Weights of a small model that answers yes/no questions on an image's attributes.
Training: adamw at rate 0.0032, 9000 steps, batches of 128.
Data: trained on rendered landscapes of hills, water and sky, 145000 training examples, 7.9 epochs.
Rows from block 4 of the image encoder of a small model that answers yes/no questions on an image's attributes, named by matrix and row number. Rows with one number belong to one channel. Each number is 128 + 32 x the weight over its row's rms, rounded and kept within 0 to 255. All counts start at 0. Numbers have three digits each. After the name is the row's rms in percent of the matrix's.
After each channel's rows are labels from the 100 images, of 14976, where the channel reaches its highest value: "top examples" is what is common among them; "patch colour" is the nearest of a few named colours to the mean colour under the peak. Only what is clearly more common there than usual is listed. The data: rendered landscapes of hills, water and sky. In brackets: how many of the 100.
# convs1: grouped (12 groups) 3x3 conv (encoder.blocks.4.convs.1.weight, 192x16x3x3, each kernel summed), inputs within the group 0-15
# convs2: expand pointwise conv (encoder.blocks.4.convs.2.weight, 192x192x1x1, transposed), outputs 0-191

convs1.42 106:103109117077087127112072104187128097087106110124
convs2.42 093:168067176146143182159136145145191160107122175083092150147118154162154151163118083181147154160156153093070189123130115105147100135122159117170151120054172148150126127087159132158181149178128108163211152148174163185130093181218111129108106143141097158131155129120179118146190093161115104135167050139132091091163113065112160172108164126120091122147098114166179121133100108127159110124159146153127145140174125137119134127111106182153134131127136143093092113138140096142162174084128159136116139111040151173103179123119122089163078150192102086139134104167087159126100149139129124078
top examples: water (81); sunset (51)
patch colour: brown (36)

convs1.82 117:154072141148090142174103065148144147102157161119
convs2.82 092:157146170121100159133087176153147153183110175174149122128156169184175113146164125100183176167171171144128158118088137126165161165121171171159137151189141144149166112153174197112188168174155100173133187168160170166137160169155118167148127170169108167152164171139168154126107148169143124156145169161193059214159173132142187156175153149092115134091110139154159127149143169133186123149148147131126138146156189158142172137146161169154127087123149149121125157047156134165096122123146120167127134142108108164153145173175186157115163137104122142117160169150149120129104155141093146115
top examples: sun or moon in view (39)
patch colour: white (26)

convs1.73 090:134131073145116138075187135138180121135129183149
convs2.73 057:142155183124172191194134135134121122142154139178085146114135171105088152202158108096128146143187137146121165107137112090107155111154123156188154164077163132140126067139160105098135130135114130155164129189121149144156152131164133162175136103169133134140140151135170158116089139169106121186118188200126154155165174081137129186140212154154139123168154119147158164112158121150154118097153113125166113146146153131098116141110110219162146150117135096137133134143163125110051169101167165136107126148125101149146114148190176121132169170104194056100129171156141232114159139132056113151
top examples: noon (96); water (82)
patch colour: blue (32)

convs1.48 076:143164144157161154158180164146127091133159173177
convs2.48 103:183105150143127130136131040186131133141133107179125100130145116114082166178154119116062142067103183132193161136125147147166136172153094040104142133109143144191135113144141052140153155143151165117061169176130156078125135183134143169155132170105164156090162120143149130156125129152160143050150096127147098080122122126144127145135169170107146064166109116068156106155089166177134115111084142119128165150181181187131117133113123089155147128106138092126121081099171097145160166121137130132117138156143145185142082181089101109136145093107167072139139112117177110134126169168140061187
top examples: noon (100)
patch colour: cyan (59); blue (41)

convs1.182 105:111127103147128108099160088208145095103116173153
convs2.182 084:087131126141102150127107123093105160110059122159160160094136118094145128122159143137140135131146083090162112124179112116095161097108164133140122158138088058083109076167086146102144106112186129167153090113118130134106186091095098128108107090091091130125105141122127201152141164110057086163064158180125083131193135169133094107184109115069109178099099132138108167178164094115141086110101184082112098117082176079144137173147145171111147048151118100118098168076090160108123148117084102119140103103139209078140088091117173119136114153154169139127132178108182187097093126129100171124
top examples: snowy peaks (62); overcast (49)
patch colour: grey (64)

convs1.140 065:126115160110173155155157126134151149088066093181
convs2.140 115:171098184145120152127116086172161149149141133168147153076163120120124183196176124127085137123153158152090203150107128129176165155139161136179109122160182141137132121137191139133187180187133119158097153127173170163140203168124134166166131180134096178121182157096192132097144128197168134114126127185144105169176188129111143133161186168101161143131153139063182102124124132163167078184181108087131139127144150138113168185133111133151154131153166156099144125120179160125131188117102133156129133175113133158125138135175198134105104136148126114071159138156123135178105143161135082149
top examples: night (98); snowy peaks (47); purple alien crags (43)
patch colour: black (98)

convs1.98 079:121116108116153123071160116129118132140197113201
convs2.98 058:132114147140101078107050100136086152130153041205132152119173108079125149086176155113125118088132131155175140149178088111121182150142113112046100114175078092147159111133115099085168132131114164145156100130076133092095189118125123143166146130074159158150149185146156181125137094148140088126153164145145138152194137120149146137195130167103188157172088129096137135147166110138157120118099200097124186130130182132148139152119156136145062131169120089156097141068099190133073112138116120154217147108112110124116128142123143197147141129068181101134132155102119133128115131132144187154
top examples: clouds (95); noon (74)
patch colour: cyan (31)

convs1.183 119:148145142119132113158192087186160123135146177164
convs2.183 075:120116132174142122099135138124107173135088065178099193127106126089131136152092113162161175147105106110149126129168166106101173126101182151144102110155114085085137118176119197112148129127111153149114120158126124102164172116059165136130102101089097124165154164116141155087127136136075066159085094156157069192196134166102119048121145105084061125055146101114171133098147137131123089155119135096112096106121152105084163136093175127126124093149131135090124181088131140160070159149075058121185123114107142106125152085172202172129147130087128089127177106150151070103053128119118159134
top examples: fog (80); noon (78); green hills (74)
patch colour: grey (75)

convs1.188 121:177163157150149152182152166152116163173157151135
convs2.188 104:126092186130083129094165155113127194165088145168170147128125138143166178109131105204137156166143157081084173123168088091141114132104134155151100174128157149103162111162158164162169145167117108142110150117171136174129120119146115161138126135146137175125180162107187153124210102186118148186142107109142085143206127155113185155139166119105083133103130125150189119123112127166166090119157167118100127158148113110131159111107093166139120118187184201065074154095145139128102121137140104147143122097071100114084166115176149164186115175075162130129215106183106161139072133124104148138
top examples: snowy peaks (73); noon (64)
patch colour: grey (66)

convs1.85 117:162078172177100135190096117113151152125159138140
convs2.85 075:164135149139067166165114125173195167178099191128139143137153183172147151158173121141156174106180153096087166159111123075155134136172175108141093121152188136165155184127186144109171161156134103123086198168162167177124147167152160148129074163146129157144160129122154144142137152162118130123144153133141122134107142176109195152148149165069127125153171148093107144145189133137129112127153145113052125128151211160158153145153129132139133061096150156135167161069170142128125179185099164143123158135022147157136117152161149115117157150192151121155152164144118130149152152167154132166
top examples: sun or moon in view (41); purple alien crags (33)
patch colour: grey (53); white (31)

convs1.67 078:142149068140117175162171138148182139139170119163
convs2.67 117:169097170134111105110160053169136126137142151140160122118116159150096177133145093125074128096118172132142178141107146109172109174154108074117111124118171163181103141123168071143183181174141122153075173171145178108154114167143171172146097165100157169072170165132175176155135117174153169069165085119183103076128105119144126128147160167121136118146155113107166074161070166151158123105091157133123185160163183169158131152179107110178109131141196149098135079098160078109169140130141147182121141129130127167123143175108121142142122145113133086133176113119164139121108183183166049148
top examples: clouds (97); sunset (95)
patch colour: pink (61); orange (28)

convs1.0 080:118156103115137074142172118124161102061164112089
convs2.0 061:146169136156069094141080104165107121199124155155091199107136210163159121155156152129135206193149160142154156112132131143145161124139193165146105168173176163151177160164153142094143133164138130132070119149150152073106089186170114142156180155132089140146153120102162097076150179140148104149133110182128101160104170043173158157093151159091187169106130100143138117085165115159154100129122143110071114186155151138127148119106157127170136129153161162117188099073180109145137131139125182154134186220134142137113174146157165151124141122157121143114140147156134108112154145140107160147
top examples: water (71); noon (69)
patch colour: grey (50); pink (28)

convs1.90 102:159110162164104133191132129166157141126151198136
convs2.90 065:095144169141164167219125148110130116114097122094150174125144161139157137178109120128159098154172139133140135110132174145100179090116183169144115144167128128085134096123139157109151097126140174168103129111128127117148161109124144156129133097178146134131125169137130154117130111137142111187106118181139101150195187145151124079160131152119100175106140167131147225115231111164164115110147125127100115115129169089107164176171105180128173122057139171155123140109126180167157162183099120124108140171133216115138095102166178127119080093238085133137158122148130162208141123126118158079
top examples: purple alien crags (35); sun or moon in view (33)
patch colour: grey (52); pink (25)

convs1.39 116:174161156162154140154174158154192155132150151148
convs2.39 101:155079189160100172119158143145193163129130175117108167120124179187169159147147072164144198159152154065088183144124122087151108143150201122166150148062178152142111140115164151139177170164120157175157172140152169181138114158181127138157104148167113164138178139114195129117173093161135118160142045136151110102166139115128146181143166125115046151147129141173189154124125099114153091158181152126142161132180137149172149105102138182146133142108139145094103158123153120140123183106131151141128153116073159167154141118162132131135084170213134081111149114156150150122083154137109142112
top examples: terraced slopes (81); overcast (65)
patch colour: brown (77)

convs1.31 119:103121157174169153108135132174172161126143196127
convs2.31 069:162185172138142181131141129132116125110114166101130140125180131153160056195144160145135083155146124115112192167107140139130153134156175121127102149102190135167138110161165104134189142147103109150153109141202171148124112170187119142125130129138136158107163157208172166110134147170142151121155108191146121104135171150139157136145182167122093109131089086169160178150085148148126193138105163111098129145194131169189191130146123169141125122165159143143116174177166158156156118092118147152142150170129161162150145192154131151149146053176086126131165154182140202124127148143107121031
top examples: noon (100)
patch colour: cyan (98)

convs1.25 080:163189107114134134064184132094102135128141090129
convs2.25 087:178071172145104092134121093185120123123139125115134115095090131162081198138111105160106140112073188089184152159170177125166150152169108057123130120080126153175111142158147118166147163150166125146101156167119152093144123171150197150131078190120220167082170118160167108180186149152115157077134057128152128098103081134141159109076156140126091150138159134111141127122088168127127107167117169111113169156171169180142134151137155075150115130200144103088132085136131080132129154145106099145102141112185114151145118170102092095190096116131182059131141109121170111155114147134135102147
top examples: noon (98); snowy peaks (34)
patch colour: white (50)

convs1.64 123:175156087154138155135091115167119184158113085160
convs2.64 137:199114148145119123110131065208158127158152122147121137111124157147068150142140143108098143096114193133154156150112133141176121187181088049093144137099148143220118147128155060140136171157136143109123178196135178103159122201148144164150129187102158159057154126160163157134125118157159145076153111131132132095105128128155150173130167178154145129181151108121149094157123178151105136097099146117155162152159159217159111117140136080162125151131137116144167088131187103117143123121140158147109169148146129210142124187130078126131156119129163044113131137117150159105140176187145091143
top examples: night (97); snowy peaks (51)
patch colour: black (66)

convs1.102 168:140174165157164192142103163160166143126136167110
convs2.102 163:153107203136154137149117115161144131175119167115122117118150151133117158152171144145117131123134199138132185147144130135174146172124169135182134149171179149134107115145180119152215184196156131196146142141153175127118135158163145184134120189172166204124196177172207177136149149198123128115146095172187131139147138148122146126123193156129109176098134105141199155122133155176200127164152152111142165130167134133141176159090130122175133133154183176125105127154169139123097187142146113182091127126153141157125120114146165163134118138154138129114214101132133141147099162177111118154
top examples: overcast (62)
patch colour: grey (55); white (26)

convs1.5 083:164168156138149144171145175198133156126142167141
convs2.5 098:170144164149145112108104182184100125129134133133067177108120170166179148142141136156189174194146180106094170128160151119204151160162133213158125139167175190153133158163167197135190193178118116173128147164159182145141138172136145149143114208153160171101182167135182151091148150183114122209133123133162144155156158104097189149120171142137112107141154101115160133086106158149161137148147163140143114134139138162136188134099155108169114136160150177141153124139166129161101139096130123167153152113124112167146169152164155155129120146134177133104165119139121125084138152184121189110
top examples: sunset (98); snowy peaks (54); sun or moon in view (29)
patch colour: orange (51)

convs1.33 126:173120139142156196159152153193155154139147119144
convs2.33 070:092124114167137126094164104083162219151138131150101184135109107125177139133154100192139139185112102090064140117133134112116116086081160134129110151138108100070140157149120147123130124127107076158165099107110107149174164082149101126105090098131073135201109146101125139153147098139062079174106195168132134174177130114103125073145103105093074149081172151176121209104083094095130115116134115096166086120118136090075181140112120132127122124174134155141098176082115176141101124134115117147196122083076121093100132119192175160145063201145079091127132108153160155148097120106109150097
top examples: terraced slopes (44)
patch colour: brown (57); green (28)

convs1.86 090:153112166138163166094108117178152143161149161190
convs2.86 106:156154171154091132107079165156133143139126158191120161120165176146129108134165149128169149179187169145137152145145116130149169189117167172141119155166119151141146118177146193099164159160145108172121173150154156160161159139128143158143131163154124160139162194124161145132126141166166075183147160154188073198167181113174164133162133158086121156068151131111141128166146162141168129154154164097115181154140197143133180120114164151163109113137153132139137212058147167148065118135127134179128114127093121147119109147166192164175193127090146155130196201138137149141119155138112156138
top examples: night (93); snowy peaks (49); sun or moon in view (35)
patch colour: black (84)

convs1.115 049:128095069150134098112175098101115118188114165157
convs2.115 109:147143166094098109099103133168175186177106186152124105090126186171115155136174101133139175134193158106144153149098107107173120162160184129189139138171164141145155114153169156106160174167171101170148196155174174184171167153159161149139085173155125171114164168146158168146124164176123118147138148160151102189162158184125166144124165139084113156144167143104143116130167143157173124145134147067104147124149181135171171162104168133157135091125154165122166171096172119094108149179113144164135095118091137153148117150189185176138151167143157121083151166131184123158124160164091115176
top examples: night (89); sun or moon in view (88)
patch colour: grey (57)

convs1.185 147:143163129189154157171114173133110139160158157178
convs2.185 110:142105196125152121129105136163145141145126166097162115110127130148148151119164113170141141153134187124130171137162111095181109156134139163141137166196162170119117118175162166176199178175150126167129130145160160113120122152154156175108086172156169198098178182144189160165188144181113185152135094122175163138152124165143167118158179143117107175047144114139187135130117183155202144145160179108124148163168156118148177155105100121157126114186213186123095106123141140107097155130144105169060120115150156134136116126140162169157125151101158155123205108140122170162121139163114117122
top examples: noon (77); snowy peaks (42); dark volcanic rock (33)
patch colour: brown (49)

convs1.129 092:084088160151153133149125074113134091087080093147
convs2.129 089:133149134145110140145074143123177135110139107203170167124200158092123188154096191134149103177133125161127138165110137110115215104121120157112034094197131094125140127114136159100164129126035162148060156143110134119165166125114178120170156125065077133128145135089138101121164125146163144161120161152157109171148183100128106120132130146096184144112166154061135028134115102156147084159182077123119122145144142119093152178123112155124137119153137164070169107080132191137147185139117137120135154201120154124124113134165194130112139132153106158134125130147151153171141103084162154136
top examples: clouds (97); night (92)
patch colour: black (91)

convs1.43 119:174131154197169105145128161114134173156163142154
convs2.43 116:169086200123114151123152138148161162139116177108112150115124162158139172151147092168133166145163181074109194129145119078164127162145170145175155160099189165138107112123159151146203170192143156172152170142162176180142125164178131148157116163152143179132189158138204130103194123185142137166183069142158110125169149157142157177123201133109062159139129103151191142132104131142176110162189160115147153154183117145161170149113132164153149123146169172109094140125160107123133178149121145160125137115090165163121125118158140134140092186165147117105178104138144148152081163161118127132
top examples: clouds (94); green hills (92); overcast (88)
patch colour: brown (49); green (38)

convs1.72 082:151155120154174142172088203141155165147132141138
convs2.72 137:189084168131138119139146070191159114158133123127136142103108135125086172140128124123089139072094192123163174158130147127182113178176101050106152108083165149192104151143157070139154183166152148120104178175125177108146127188131167156137097187113166174059169134165178143154152142166128153075143058117160137072099105143153136134115166163126144131138156118113144107147119173148125106124075155116138172140166165192153138138147116049177118140160133107126149064121176086112140147140132130160115153120156136192150121171121097122160111126122168055136154099118173123141123175173133080158
top examples: night (72); purple alien crags (40); snowy peaks (37)
patch colour: brown (46)

convs1.69 129:173168100166133166152127145164145183171119104161
convs2.69 146:191114147153106096134129079209137107174145124152122141121093152152092176134147110126113161088103204102127150146131130124179119199190094046098122102092154156207130174139153064162145175167117147120103182178134178077146134186151174165139112187108169163083168137159151131144137109151152131072141095112152124074093128138140155160133168155129132144166159114118159096156114195150112132116069157137140169152166153205146141126126119061179114142145155125117170088115173110145137148126141147161129150127112109205130141163112078127167134127106173082144148125127125114118152177193142108154
top examples: night (60); snowy peaks (49)
patch colour: grey (51)

convs1.186 114:099142100153128102131175091209147097129133156159
convs2.186 084:099090141166121114111128125084131160167064104171140182115118101090154137104097084144151154172159105092114151130162123068106156112089136170125121127133107104087136115189110165164161116149122118168144132117142140139106182087050089112129083094060066141124143153104153158136153119127100085180080107146134089193180133121021115088113136091106066124060108151167177125104148083132154080131136125105146094126105107079114166167124136143117114082119138149048085145107111139130151161149108090118167130103064135092142128073161207142128127151135143116112166094146173138130048106092128177117
top examples: clouds (93); overcast (90); purple alien crags (85); high relief (64)
patch colour: brown (43)

convs1.189 104:149157083115169150155179104177131124151164168159
convs2.189 066:140140176152106149114168165130107135193087146184142181061150177109174179150117129156126164128181142083153177109147111116135157138160143131123137139126168111134103121199140149157203152152153155189132171155176167152123149159128109133133093138107131156152171153073163189143165121161127136165131127155155064144213132172076132129171159139095083161102136108124200137135128133151172117144129175084101146171176144123119200161061129093118149091137186160106121127099151164089154122160083114155149143133102154154106102102182194133129162149070156157078161130116097167161110159147082102106
top examples: overcast (52); snowy peaks (51)
patch colour: brown (53)

convs1.4 127:100166101137178171103177116177129111091127111165
convs2.4 092:147123184127139114134125161171120139155135128117055190113107174190158141137169093162146191150136171121101177145148157120185136151167157167161121139115179172153128176160166189159198192184130163157122144173149174129128168183087123162130108178104149171137176176176185167121136121195146116153143114163170140137131137121092152117148188149126089158181179089172174155124125169171157131162161153127146145137122140152132195157061119115192142146117155172117144089141167128140118171073110158174114152135113170151132111140182156153115123157171164109139157128136148123100134164179117142160
top examples: dark volcanic rock (76); noon (55)
patch colour: black (83)

convs1.119 077:152061130132109124151123126114127069108118194172
convs2.119 105:188125166109098109128098133208154144182153174135089149119093187188110127171149095126152168124162169092170155157120141137189132182164142139158143158150181133194141141142149139146166181160144145134126192188150176159160126186154160166135091207134177157101164143161161163139146156159156135138173100130130119144125140135134160159120151165111110134191155122100160089131158174141117128159117158096127165133180193204175141152115166130174124133160139128124170110128178060107123153149120175165133162121096125195167141189159156146146163158142141101113146153126156134114131184193141140158
top examples: water (77); overcast (50); green hills (32)
patch colour: brown (41); green (30)

convs1.178 130:169168160170158162167144145154109153178168140138
convs2.178 123:128089196119090133104148152130135174175091162148172136114121148153155171122144107186132162156150169085094181124149089092155105146106156159162114165141150163114145116167170159168189166188116117156111130116167150170116135134150118168143121161145150197129193170115194158145197133182131158166154119125158094143199138153129178146151177124106092147103134134157204135125100135178180096147168173115117143158156104106123181141117103154156121112174192199090075151092143124122113139154141113170119117101097123129076143110169159164176116182086144141120220113165110149155070136139117132145
top examples: overcast (77); dark volcanic rock (43)
patch colour: brown (39)

convs1.78 120:174160084154135151128086122169112177155100091160
convs2.78 135:207109147139128119117139069203154125162144126159115143108124163142076148141140147119103146093132197127156155142124134142168122188183093057107137136107155147222126155135159069137143171158130149103128188194144177097172130203146155161155138199103149152068151126155158153134120129153160135081150119123134127105120133123149148179132161179150145124188156111117143100156123173155117139103101145110169158149168163224151122124137138075174130160127146113143171084126190111113149132119132157157118171154140118213142127191126084128137151127132165049116123133124144162101136180191129108142
top examples: night (82); snowy peaks (62)
patch colour: brown (48)

convs1.40 144:187111155172144187144179166158133134139120117150
convs2.40 085:148075186165086149117148090147108193142069128177106151112145155154129131139143081117100171144174150088092181126075100069143128131125099110144090147088181108115127107158132131168166164129087132160122176145140188135125140171155101142099121134141118151135158159100206170086132091162149101108153164162144092104190161127118151161187165162085056116138143099164162153146110128136115073123062141086093136168151102130117154128040095123144138099124137128067080111074194174157114120103113136144154126084063131156113099081157129163129126177142122112057131063135122168126068148153131131115
top examples: green hills (99); clouds (96); overcast (89)
patch colour: green (77)

convs1.45 071:181160158162157112154150167161169156148156152167
convs2.45 100:160064188138117154121152127146198166138119180088097160108106149153153163153138067187133169146134157069097195130130132088160111156139153122166159155073175137135108112081150131159197163185137144174172169135143167179144123169191109141140104162139111175126174154146181112124182105165105109150173053146159118097183126125120131181134174130115055139147133114157200121128124115119167107156176140112150149140167115142147164137113119183147152139131148148092101130131149089121141194113100157150113142117051180156107160109140129111135063170205134095120162100134132152157080143145121132100
top examples: sunset (72); terraced slopes (48)
patch colour: brown (61)

convs1.2 097:121195153143158173132112080153124158073133116155
convs2.2 090:193105183148130121092111147193116141150140153133076157133103160160100153164145098137141145127139178108127186134153166103191144182175132137157155142097176144203150167164151168121165183172117145141135166183168170139141163196125124176105082202117169178105167131190198161133133119172131112114155104162152155116158106123114189154098184163151093150165150085125170138136121186155133134146139191139162127118154165200165159117078168080179127153144157115095128126156174093141124158086129153154111143133136120190134140167126118130151113110145192098145150134136146123083126159193110124142
top examples: dark volcanic rock (77); overcast (52)
patch colour: black (59); brown (37)

convs1.89 114:168145165178145149166133162143149164175163118170
convs2.89 093:162128162122094116099126132194177161175109179140099160082096164173124161132145101136144185120155166106135155138140114102185104181179144155132158144159178152184159162159136156113172175162152117147118195155142159170168139176171170174157080179133182172083170150159159135140106162170124139150155092116155099141108150174128183174108144132134105153178174133078147139146173145131136119127191167071128127104166214182187136148121128098164119111103143133118173164131159094104137169140103135165142132124085137188141110163174148132145147171126189125096162173147168114120144155189117118167
top examples: sun or moon in view (91); sunset (59)
patch colour: white (51)